{"dataset": "pictures of board games with random positions, seen at a slant", "horizontal_flip": true, "encoder_arch": "resnet", "text_encoder_norm_position": "pre", "text_encoder_fused_qkv": true, "optimizer": "muon", "max_grad_norm": 1.0, "batch_size": 256, "warmup_steps": 310, "adamw_weight_decay_other_params": 0.01}
Rows from block 5 of the image encoder of a small contrastive image-text model, named by matrix and row number. Rows with one number belong to one channel. Each number is 128 + 32 x the weight over its row's rms, rounded and kept within 0 to 255. All counts start at 0. Numbers have three digits each.
After each channel's rows are labels from the 100 images, of 14848, where the channel reaches its highest value: "patch colour" is the nearest of a few named colours to the mean colour under the peak. Only what is clearly more common there than usual is listed. The data: pictures of board games with random positions, seen at a slant. In brackets: how many of the 100, against the usual share in percent.
# convs0: first 3x3 conv (encoder.blocks.5.convs.0.weight, 64x64x3x3, each kernel summed), inputs 0-63
# convs1: second 3x3 conv (encoder.blocks.5.convs.1.weight, 64x64x3x3, transposed, each kernel summed), outputs 0-63

convs0.4:061175162095131136197150108111140147159135120128127099147127148131152143088169145145131124136140130085198149112132085140201108093134161160106211132152091162196103120104097139079115107174130090
convs1.4:066163096149045107111114134105133193073101143163105101175166155136154176148164118116118138146132091051089139159151140110125143173115154115127119181149134129090126108102140138147159141114162210
patch colour: grey (66 vs 38.1)

convs0.10:079132098132042142091153120189124141166096117138094194145107109130120140105120110151185143179111134152122124149125084128106184092118161126067151111142131086115121147143089095110095188071073158
convs1.10:070126060117029102112136146098125189086150143104172082134125167130150147151137151116074098099150094061127140130126158079126120187153119163141101142122105142137153108088179136155138153170150142
patch colour: grey (63 vs 38.1)

convs0.22:146082144107117108120125090134110159125100157110144152099193114150174149182135161173136148125139122160164154095117167165187136162183185106092145085165171109177143086128173079075141166101101163
convs1.22:138134099104120074083102113100142126136084151152137161080146087101152108137192120091102124094126083165104148142109101086145217120200139144155162127089116116089129126117123119138175055110180083
patch colour: grey (81 vs 38.1)

convs0.46:148107135076144095135127107117117144124103066062137149149099080077092121116085167118082149119135149124056133138134135147089152116118000118126109155136144109141172081107114140095127104161162132
convs1.46:150116132144093127132110142129093117135085192098106058109120135145128138067187108131081083139131064104040132138060131155143110161145067093114110191124131162132117170108170125152149148120121153
patch colour: pink (33 vs 14.4)

convs0.2:157080192120180139125158097176139121054117132124051153180127124060126110138127103096108187145109139065108157127180121111147084162095167170117114148147123116171162115094135138120117120083158129
convs1.2:112128116160096068118090115064130129100124173151142135096100116136105121060061150109091167163153132061123113088084095130161155200164121139130164129144143038150136113122152136166117154152151138
patch colour: grey (96 vs 38.1)

convs0.36:151160138117198125087096126143058157106099149133085137124145131112136109089159108203117142122122124150167142119153210115143127160175188084060097111157103170147117077108132091126090153093151123
convs1.36:096128156137066149156133163102130119129101166176159087104118107107124147219077069090080115073130071081106147142101102119141150117139181162172100161110134124114120179115148134155148140146159071
patch colour: pink (81 vs 14.4)

convs0.59:119147137112156127154113175156160104126121063177097100129135147106127128141157144192148145188115110143183122114175134107139113089110189066092146143218136178157090137122171171144121188140124111
convs1.59:152138111131057109112132126088143139150119158128112121097164169192111165123104061168094137142095067087130203122094120118083123153165138112138147170182183156110121126164142109062169129099108097
patch colour: grey (66 vs 38.1)

convs0.34:116151130112118074083075127127159147165104073159141102154119131122090132140131038153116106148166157102139054198092091182088102137147078169109145100141172112109138094152108134104124119124074111
convs1.34:169139118140146061156131111111147128161110150124118099129070143000123052126148146142145140187132122129138123140179123096126129167128164162076150146154136125108111145168122135172107107129125155
patch colour: green (39 vs 7.6)

convs0.51:162114177101202099225063161119143177092136151157147116134151161105190111106119162124136093122164108117118142145169142159164173144114141073131124132172127141173161109129100098134160088120160088
convs1.51:077141103113066119090150116129159156053146143170106160142118172102098163080116118112078111093133095068141176144081105128178136205105103144145148098128146153153121110057133150123127133175169125
patch colour: grey (80 vs 38.1)